Weights of a small image classifier: 1.11M parameters, held-out accuracy 93%.
Rows from block 5, named by matrix and row number. Each number is 128 + 24 x the weight over its row's rms, rounded and kept within 0 to 255. All counts start at 0. Numbers have three digits each. After the name is the row's rms in percent of the matrix's.
# c10: first pointwise conv (model.blocks.5.c1.0.weight, 96x96x1x1), inputs 0-95
c10.15 107:137148146116146135119158114093138122116136066150114122124134099166148143142098071137120098159144144117170120148149093130120140141114153167121138099077153134159129146140134153080105141159105107157153092142114121137176101130084116073099173123129147122112136141130133108168127143098142113122
c10.16 099:128110121137130106158146108089136173198135109179115122160138066098149156141126148106137096072147157132115162104107104132119130140144140120143120136135153137081119143097087098115134137118101144129116124142115106108164138157096120078136122092157118145112131111115127126083138141113088129157
c10.17 106:112091167185142122130172091153122167164153158083117160091103069126098118121112138124122093146144148129141113121130167124103111159141111111122161126144162110153115127086105129119109113113142109105076103135136158154135148146127164109142141148122110137098122121140090114111134181125145105138
c10.18 099:078106135125174122161097106118103120154121124115100139136154106136134108126117104121128163112174159144107132115105107157072115168140130116099113112130173146098147145110160138096097120139150156154099119161070111113101106117112132110124140133094094081123123123083148100130110161119109163145
c10.19 089:119140173130151086109134145120135123119155106136103128112083097138110133142156122153100124162112146190133149118117152138142111130115133169125133093155145116148111107108120173097164130135131139154070168102146133161133114123142111108134068155145166162123134134125125110077081100156115121157
c10.20 095:142175146167193140128120119167173135165079114133155115115150136128107138126121175125134112125116149079137119178119149111165111158093138160166146132078137114142131141088106108133105119137113165158123138160128121137118180171134135105127144142104137149113131142113127140110138106112165100126
c10.21 106:126142140141123107151158104105136118173148140179141136127131125111120133123117143143123143154170101123143124150164204161139118131146173156146064128137104083159109127151144129127135124133146172120098179115157144153123131140140100128171084129149171103150148162112114120127097123107133154119
c10.22 104:151118099155179154131154148117148062120130139135096148132174104133171111102153088135121116127175115109121097117139139127164140088144116123112170120115169083112128110184120129126135157149105124140163150115136100154137109085134091168126145135164128149102154119122114116137085116123120122149
c10.23 092:124152136117172148126134162129107164109099128123131109177146133141139106155168134106101137106104122143124106110117122180094125103180130120121145149161134149117141178116144095098148142129092147109126129157149124112132067152117132120131150111126112105119122146148202096125167139190123139140
c10.24 110:156147047138103183117098124112189142143109122144133086108103114099097113113120132107141139120153095160148124187122111101122105174116125111123146138127129099123091117135089119125119141130092125113112147121133118139152134174125138143115108085129149093108177128121120141123122123130154167163
c10.25 110:165081160182109094091161129148142131116137143117172146111118136137098159119128148108086089156139108123141147096099110119150145117139141117142126129162157090168136123115110111154164107106075102127103155135090143157105134142151115150090098117130118104123157097135124125112115079099134120162
c10.26 093:104168142079107205135165164116165119135121138161069097140105132132122099146157132139152140160132154124134094108136125103135105126105135158111137139132134134129140179136111123103159131157179132147102142094127133129135107163124135150154168099148120135145133138127125092169118107150146108175
c10.27 104:124120107153148137104118126106149117128134119186115123105152146126171101096163126073155101097143119155127158127106120156138088156144101130133074098107135109100115117142123095156139134130110102159136107131126151165113147113132148134121072170127117106101197112150110121087115159143129120157
c10.28 103:139149135150127053133117119086139125102128120173168138108151169124158118116128153078087110137108114111157151119123106096118108148098077125106136115149130123123133096089106096109144114124121161129122143096108170114162142110147104140148159137126110113104095151133153128153108174141180149126
c10.29 109:164132151098101121134136150077130130099142148142211112129157127104125168126127114154116095103115132106105094175105129126166116163142162154130133117131126114183165110139128113101169137127098126107160136138110150151115138104157121057106119128137139093104160161122125127121128109118140137125
c10.30 107:099106106112127111084150139113072109114095116144148139128158146145128116098068086091143108167101132136121132131130156129136110111111129115165138176170164130155115105124072166168117118123129115138137179127117170129139107122117143149177114127133132157150082140115099118097147136128133109131
c10.31 108:085109099087129145093140113092177126193143158134107146125143089099174094118141121140152141069117155140078151172129136119142149158167152131125148101103150106107132114125101133110129135119104134165135138154115092139097118134124125075118139111151120139123120116130138116087139111107114160140
c10.32 113:139122160178142111129066101133126144111150092115150126160134144149088112148109104121135101070088130151155111147122160111103169128142126095106175120137116120161142127115101130124118088141151110128114129101122150128101130066143125074123093098098174128127152147142138102137123122123155144101
c10.33 091:137124142129093191126175157096118121134111145149094148120163091127159128092146132133140163156147141130130138146134137111109092116138125129120171155162164131158150118122086117114203129130180109117114107101152135111142083139129130107154127097187126138162146119155117122137141152154148118127
c10.34 110:085122145071137144146113137151098134091158081122086149120099152120152117165141098150114147125136142133155105106108082147117115096126105115149116124133105159127130147129182125114120120136156130153180105139144180110113136126095118160151152150125105144140114085139130123153135150147120139055
c10.35 124:095141108091130125156137140090122095149130075039122109147155145171105103101115135191129146137129127107145096112118118130128187121120142174137125127158169119117127150161139124112116120104133133118120121114121150115083118135114135103139139139125121144105103176124085137091109100124147126105
c10.36 105:136118087137159122167126158104118136086185093139175153135120154108178145128109125172110098123117111125155132139137167175114107094088118125137136180131141109112138159111107111089104134120151131135130132104123196111101097092159145151132143120154116124117103110146140105122135136113097120108
c10.37 100:126135123110119149116077109120153142142110101089131079099094154151146145090149098087123099113125139192103124165103145122121141141130183093102127119082106123143105149108113155145152126153169133096118117112134108114163139106106127114130122145093155110103130124094118137155159101116134137074
c10.38 108:125113117129165082093118153115143156115124128123183142134085133099222152134125171104112108110126113167149139139136125135151113164141088118107130141120157127118150127088090089131121131130111104129104149150094109117147107092116110094125110133084127123114134148121170102135140126111124151169
c10.39 107:140092168126142142085142105111142107127142133138115116114113133132172073131133155115146136166119172094124108156092150125128121157133129154134140114140128099087130117139107121139148096106105106176084125125127081158159101134092134112164127155099114124134163135110159085118148163086135164170
c10.40 117:088097107133131116090129130100164119096125150155119105111165128110134094189162147073108109121120127089168148145118123111155131157101072140151154130107142122102118150139098133118115143133153154129106086107116107128111110129147133123166180156080124120112138129116133100151118167119106164108
c10.41 097:139168102094138127149122099126139113157111111137168119133135122146148116104158137101140144102109138173035094132134118160150136130151183119127109167131136150118110127105140139134137132136088101100098151116148103134152113119143133104121115130144158136112177146119120077083087129133169106102
c10.42 095:158124109142111119161174161113110107126100116152128166129135137116119136149097145116133185170152118116187114095106081120120129126125147153100089162162194122168126124136152101127134113130094090131097167102131166151118121140125127175137149137112142124124100110141118145141149155165127107137
c10.43 100:142153123107138163103103110101105166095135104141103113148098163114103085126119123119110166123111079118098135145124086150113116135125155111093086114119129112104120138109172115134125122146137111128126115138137167099167092086121072158158116107116121163125118139137146138081198140109127105123
c10.44 084:165136133118105197167179141120193117163129140131107129167136152138144087130174137129116119151118113149120136129160145111117113167144130124089119148110143146106145107145140129066161117128121149132100152144147086087094135123135110128098112120137175146137138145115110130140076140155131123144
c10.45 103:184094156125142143146120146142133142208128152120140098108126127109119132101171120158128118127119120130098117106119145136141106154149165112126114152135123168117134136128131138085118121169079110097114121138104120136140160180096161102085105097172113106109147090151122119113081095146118129130
c10.46 106:119119160158124090114139150113109181139136110103122071160112145154085147140137164127101091115145083127102135085113104130094156144133113104085138071135123110138141151110123088164124097133137148108137164168116134139170125088092140115171154132095116117123097134117129134128130135113115096132
c10.47 102:124126123113099126155120113093163094139144134144116111155128105101221098138145132102135126147158135115122158120094132144115130113126107143114112096096155108069167146109123109094105125117134105165124125130118081126129106151127102135185145118142153153150130159149170126148117171118168107122
c10.48 092:127147179114167145091143095128149141196112153148174124175108083142093130152109110109121113124111127109111125135100117147130148101132132105124128099146119173097106120174115149097113132120159133131123105133114118105126144159118109122092113070152126112127136133092080131152101085134125112091
c10.49 102:101166139145144106101133120106141104167132121159128154128143108097138109088106128103126128122159117146157122144158123130114114162077080122137132110120122141122123108103091124167134142132127108114109103142121121146148094049191087150186126128085124166118109133102119106134126168112136130151
c10.50 096:095103083111102166120140123128137124168102120143123139099163141155166095181140191092095137130135115131151120104132140129116116126149128110150117114099148123074100091134157107147093129153097109161147118130137104108112113126073086155130121118132159092116134115109129143157107147162158118160
c10.51 094:143118104133146131117113126079123061165095128115105143108109060158151129090150117078119108140169135151125136141155143120116136135148178099127149155133122128133118090143104155174117131132118167145128141112129132136116150141137112133112110119185181123118138123109100099117103107094150114170
c10.52 088:122105099129129179120089154122128165161130165136133119122141133135119104163187132079125148127131094158128127127172149119125082146153128158105116138149138115088113146150140135122122135140087116134109141139101145115155101162092171162104110093181153119138171134118140168145101113127146171131
c10.53 107:109121157116133147187142150072166103147135118095111152123174111120160106129146088148130135146141129171107148119120119114119114181143134108115146145110142132075175167132167142126122112113093179149114118128135066146112116156113149140139128134129139138117144126099144123114097142097099168140
c10.54 104:158141120133101121130110140131153095180148157153194143125141121063188103142114108127073162098126114143095157136133127096166147160143115132164122122119166110130136122112111101136138123111083124138108137090140087142147146106150124114101100135120125115127140120139116142091159090138118094140
c10.55 099:153139157134134128127145139146145109113139126109121157131084133117119099146134152110114136126135149155098115106112052122113132129137136087156148135130106157133166146104114155114142182097147123143148110150109108116137104116113140109137110139128140086174188144116182075156177083098123119109
c10.56 089:101108147141151115118110118119144116175126145124160143093145132083114147110137170150114106141132164152091115123122137167119114123130192088110114169134100142157130093106143135135118155113150163139135163122144151133110139193135094106124122174142173097103135127088123151081119107113135097118
c10.57 091:152131102128159101183101135126136116153141088094109166122155159131118115130123128165139114137126100166105111092108118158115169146148149124134143120119098121142110122117158105113174151099131114128184146140147127143104121196132118133121145109156144132102191128132092165135160109146099107166
c10.58 080:112116149156127212143106186136177123128116117126164120102142139158130108155174143145130128137111157130136120119130145132105112138150137165128138128123127092124104183090150138144171120161145108117139125157116166107133127190118158118136171120113118124106137142135109095142167123109116173109
c10.59 092:106138132139124123088164140104084145145134119144178166124125171129105128181105084124092095134103134092151090119150085136153135149134158111137158152152101128166141150130107107185115127106119107109120139157103168123131126149109094133088138098132104141139134137120075124122160110124121092125
c10.60 097:114105129106139147141126129105142098154091120146119092121158181143176125117133203122102096107147123144126128161133145159126108127180132174101132121114128142107110125151148157171145117148134134178156112151097135152116091127105153155149115135183148115146083133123097125138100160125113123110
c10.61 096:120120124113112135127087118191119117126112106140116117082164148099098148136097081152128091169189080141139122120147119134088146104100094097111120132137144122108131171160126142132120112142132110120155142099138138096076119167151092150158125141106142108144118104134130152122151091149097126150
c10.62 106:145106138173152103149159114158123117113117107139153174108089166098159117153095148161132148125157140108136150144150135122137139147148122115080110108139164137183138112119103138133149124128131158171130111099086128125136058084157098126151142185113131086130143148142133123128128151156115138133
c10.63 083:153133093121109149166133129119109118122100099124075135131139149116098127140134110175142120135141134149098122157129141138128130131104168140138120169103074136110122128130140167139132100121147114092186153094155130130095138189127099130089122106163146161140181131111096085095081114135122124131
c10.64 100:161104128112120161140153132147127110131098112112135108214135138111134075130106112122130155158125131172130157118141147157148114103151133141121124114129128082071151155118112127140126110108118112111142157102159153136143117131089172114121113159122156166095102106099140115108195131130164122144
c10.65 104:127162111160173159152138171172118148142135106134134154124125168133060147104120129133109104128185139170182108121143132152134162098143142091129106154155133144128111110152119127120128114127139132118134151145104158145125111121128135123099125121128095140134123097107082132120137072180079098116
c10.66 091:131133114192107120110128162131164175116131165122108157134117106128211133102126102087105174119145138096201145121113105128128130144145143091137125123094139117141121097131103126149108118117180116177116128117115105133141172119119120133138140101119137139166090123104123117147129136118118100132
c10.67 099:125129151150165148124136127150157114148137122117131113127121078131048137157135169121122132143139148111089109140105150124123176159102166156113102106123137112080108150118074111136148112134132171118091156097142135141088126124126157108129149112128126124100176137126117137134115067106096131159
c10.68 089:132148134139162151101117172156112182059153149133118146117172158095127168151121122196120174131133111116176163120099125106122170123114137145116162156146126157148116112126124100134140169145123123141114090126111138145131124113129131136112166151123110105110093089139144160117141146106117147110
c10.69 103:107111120135104071137148135156141091094108140164165142138126173136177125168100128159124104108128126114146133080131139103130107119098088121108154157113136140182105187125144127121138127096136134151108073132147151135132097127117119176155127160109110153158130133131150119135160160132090110123
c10.70 098:109104117121127163103122123104134133152137124091133050101148158150124142153137138150161105158090087118097105159128166120074135108141135119130127153125136165137120121148128121155152152169149129116170105103121118098113126225127131128108108109149144130124158104122114108118144101132124143113
c10.71 091:165100138145160145118123116136117107140131166106138096119086121176133175133136159071137129171118072121131125133118088102104120124143108083139089116111140112157122159098086137098116124131119116145140122125106133086109163157144093153105117130115105100174137118143086154127132129157089106127
c10.72 087:137119114136113180118137157143122131159172136131137123118115120123102102172180155126164111128145148114119170095108119067093111103109171124141103135139145107112134090142111135117100103142087125148104134157156149087122119168134154169105154131149117137125110097119147136162141132071138141167
c10.73 092:115115128125148126135168168172156120126123126134112167122106112151134169133154158151125144095153119115132120121159137080119150146137192166132118165084183153115124122136150136139157134147173083149083155125130143116138089126130169128102169153160117125132108130123094117147148159125114098106
c10.74 103:080082123098145114150175101079106123128122105073122147128097116136156129104120107121106114147107156137090160133127190110159181143107151112172121111094133141133123147104146132142114130161131164180087140160105143132125111125141101088131150128144104117100124123138129150120126154157141143133
c10.75 091:115115137085160152135100117100110105160165106162150122066173114104139130125141106156118150126131157152148101131171148114128110114127127170111169100078129104161153093145143154131157120100126121188150126153112151131139132102127139103154103106130121141095116121099153146156093127106097130097
c10.76 100:151164146128120085148110086139117093091142109103158131118170102105130153167105137107122112132132081117153158107063108093191117120118140124096165165126121103112110155142110143146090128149130131126115148115127122122122143122134077128130138127127081116116133136175129071131168142126139130116
c10.77 097:136121131212129104159082147118124117102134173135069113130146110118127089106159160122132130138140129140141169113151137127176105159153132146107095091135163095129137135103122117108137107128135143086139132138093118095104106075150125127126165129081151142114161139141138111101148139151132144134
c10.78 111:116133117072117140172112111101114173109153103112118142166120174168124130124083097155098127112150131110147139153132099148132140143084156121157168150143129128145136160128117172110131131120113144134183125122121178099160104182118091121150136138121103122099135122136088129163154132120113122092
c10.79 105:102091129139124133096107136172136118136085129186127127113137103145129115136111159117119129135148114163140185092138104115149053120142130124120150106176106141148132167132118161123142111159153118108120106110173110148102132153105130178118104125106135160127134138137114098098097129145135135190
c10.80 107:100102150138159130159174134145132140159123110147143157146107098126158150170151164129137132171118129152119135121165146159117082151179158114122117143134125143116124121116134130124128112125119075138110097128110153162119158147134109123132138100104219167124121149105135157131128090149143079133